config = dict(
    task='super_resolution',
    loss='l1',
    scale=4,
    blocks_per_level=2,
    block='plain',
    epochs=34.2,
)
Rows from block 3, named by matrix and row number. Each number is 128 + 32 x the weight over its row's rms, rounded and kept within 0 to 255. All counts start at 0. Numbers have three digits each. After the name is the row's rms in percent of the matrix's.
# conv: 3x3 conv (model.enc.1.1.conv.weight, 128x128x3x3, standardized in use), inputs 126-127, a 3x3 kernel for each
conv.4 081:134107106214064088202154064192100126152178147167143123
conv.5 111:169017194150021155175036187127184125110093115128115176
conv.6 097:128157156086166119190172159118166132160201102166186137
conv.7 091:153116179107180102198178168108125108140133155149147129
conv.8 106:151106097123098098159184195106158115125135134157132169
conv.9 091:128147117131160131143141100129112110129115122102141141
conv.10 106:138166094113089162130100129133076131125068124112085124
conv.11 107:128099152137173162139157139118154130123173130129118119
conv.12 100:140130135141098133146165186119104123094095118122133142
conv.13 114:118119117122105113116112198094167121096148135109106140
conv.14 095:094077141124126131101086138133150087126114116135123132
conv.15 093:119130141109159153109181128122207138116147119127089118
conv.16 102:117142070131092069168088072107106098079081103128117158
conv.17 101:061116103125079097033057126148170088155173130147127174
conv.18 101:153103133084163118111157138111095100105161126163127121
conv.19 105:179139089163170108140161122118162183077157196117128120
conv.20 099:077178090041149036064174095132129136116114138095145056
conv.21 108:136190094117176104148119139104114077172173161126124060
conv.22 101:167158147120151149136150225073141127109165155093091120
conv.23 087:097161079073154099054187089171209175164185137114092127
conv.24 093:165142119128169130086124133089096098153172128178141106
conv.25 104:136133143141170158118125137144149170155160130119116126
conv.26 105:124116152105088231111117116183116191130167181165129168
conv.27 093:115131145102099114101087106118099153145118152138122114
conv.28 098:147141156079105103091099086114099053115076076116071069
conv.29 111:131131174124115120098130194115102129164118123159160148
conv.30 099:114145048102160055135167098090125133097156088168133100
conv.31 097:148171145100154092084120183128162094146140079116133117
conv.32 095:082124095075178122084157129080139072119063104084137141
conv.33 101:144132150168123198174161080158159197171230177133108153
conv.34 105:171152128163155151156141140072121119174153137092088141
conv.35 084:115059150145041138139071082161128145134134094128136148
conv.36 100:103164119104151135109112106181187154142163115122074161
conv.37 105:135114119131143101177142095186133105101041091089088135
conv.38 111:167120141115143150113143135066073094098100139113208173
conv.39 091:137116181101165210091095166148122172161139144122174150
conv.40 091:143087126093119168075135177102116164114117135154131078
conv.41 103:086173149128230133166255090110127132118171182169182118
conv.42 097:109108115163117131105088142171152091163119085148133129
conv.43 093:152148209233078148177035177101079157143096167108141150
conv.44 099:125141133070148105178213195134136126103134114053085119
conv.45 109:098152184141123161129171192118135137122145119125103116
conv.46 098:152119082197080072118097159140109160114092135130107102
conv.47 098:159195039063144066071153144099119123111144147172162167
conv.48 105:094108174150173186145160141131131118120185186119162167
conv.49 090:094123102096075096115078143173109098146121114148129072
conv.50 108:136085159146052096192073099100145136161125134131147179
conv.51 091:129102116125143141100122117100078096132097142169166130
conv.52 086:107152106075109106131155149100140153124151126172147119
conv.53 103:125102085171195161067112084089118108131167132147131141
conv.54 106:113119098132064102097135140137118142081122113094140152
conv.55 098:137109106133138125184116150124150135113142147136143148
conv.56 105:060147193098112121090074052107108101108147135133110158
conv.57 094:134108123096092103122189165156156087124145144132175156
conv.58 104:156101124114156128098164100059088126131125115165166186
conv.59 103:130125096106134097156079108203253174189136095066097071
conv.60 105:121117084118124153121070131101144131112144152115101118
conv.61 098:151158119148090090112116164138135158136117160075102138
conv.62 104:107179136133113147126186235141104147131102172165130138
conv.63 097:123154074161231094134136137081092099175165127157167132
conv.64 099:112103112130084118119074151113162121149127116130075119
conv.65 106:147107056116140111149135053106111090137124098122113098
conv.66 094:137102150131180167172164144132097092112133083090130098
conv.67 108:160113118148117155144085136154140164185112154129171102
conv.68 095:148146143144163121095197147112108098102132125120120084
conv.69 107:151126122136084092130103091129129099137121049136118086
conv.70 104:044233127183174059187170100168107152188105143147125136
conv.71 107:168124138152166117073135116154168080107135104159170147
conv.72 103:166143155198212159100185102079132101138198189140150122
conv.73 101:232128137173037173151096179108144166164187181090113126
conv.74 098:133130149129146081071117082117147087160133128101060101
conv.75 108:107176083088151109103166108151149131111119136061130123
conv.76 107:114154131122113131134141056121156168105131137102139047
conv.77 090:157178101155142125114099146137138143175150138146150106
conv.78 102:088129158129073121173098084143110113112089084083120171
conv.79 090:070101091110122145135127089150162094098113115119094148
conv.80 101:157095164103076161129094167104156149165155153155094153
conv.81 104:100108069165136123166088104118140154086107159153151163
conv.82 083:134175190143153155145130148155181130155153133145176155
conv.83 102:099108133130118125103145141179156132108146070115173127
conv.84 099:116122097140190139082168151150133143134178146119156145
conv.85 103:174169128106138082206111139114128124147190150124142144
conv.86 101:116190120094115076083109097091088105134107147136146161
conv.87 106:166131203116046160185162178110127131133149111145143112
conv.88 082:113122088099132060140134052115095105144112105097061077
conv.89 092:032037089046080123075093112086142096102125112167154127
conv.90 098:112115123116147067101176058106121109117128118082134118
conv.91 106:115157073154123120122083162098076095157116090094059106
conv.92 100:112113162171112114179143117156168132133100145097137152
conv.93 102:080093138133179141152159031129126110117140108104096141
conv.94 103:086139126131176141095140093156160102135173131160169126
conv.95 104:086109139128114114174164161107087103090107117134151105
conv.96 102:127082108156111103096048114160102098146126088155149131
conv.97 102:146125089147134190141172149115123106125124118109211185
conv.98 103:069151147110184151068200120119167172107159133154202131
conv.99 089:144139139102103106110092154134088146160129141153147111
conv.100 100:091083093125115121117096101152148169111114143111136127
conv.101 104:142100077091110077153184149084105089115133148122122140
conv.102 103:093135092157132105175154108048068102096097135131123056
conv.103 097:143113129109155133137127139134169112115120105139084151
conv.104 107:109201111044180144073218197100176204102193210104123127
conv.105 091:161141121140165049133164041176181142140133135140139126
conv.106 087:105167170148161168146146136193170141156104155102122163
conv.107 102:127141161140189146150128116149108153094093124151145155
conv.108 096:135089140117154093143145137139197172144180177123116124
conv.109 086:138095123130137118099095115152163156115087136166079136
conv.110 111:171151136127113086122144143153187196111135138126094088
conv.111 106:172143173052065050183224217114128131128120138133118118
conv.112 075:103075092102069123069071112122090114133115154111119114
conv.113 104:145160158203198207121143170125176131150143150102136184
conv.114 109:170152083130177051125211055115100116101155108112066093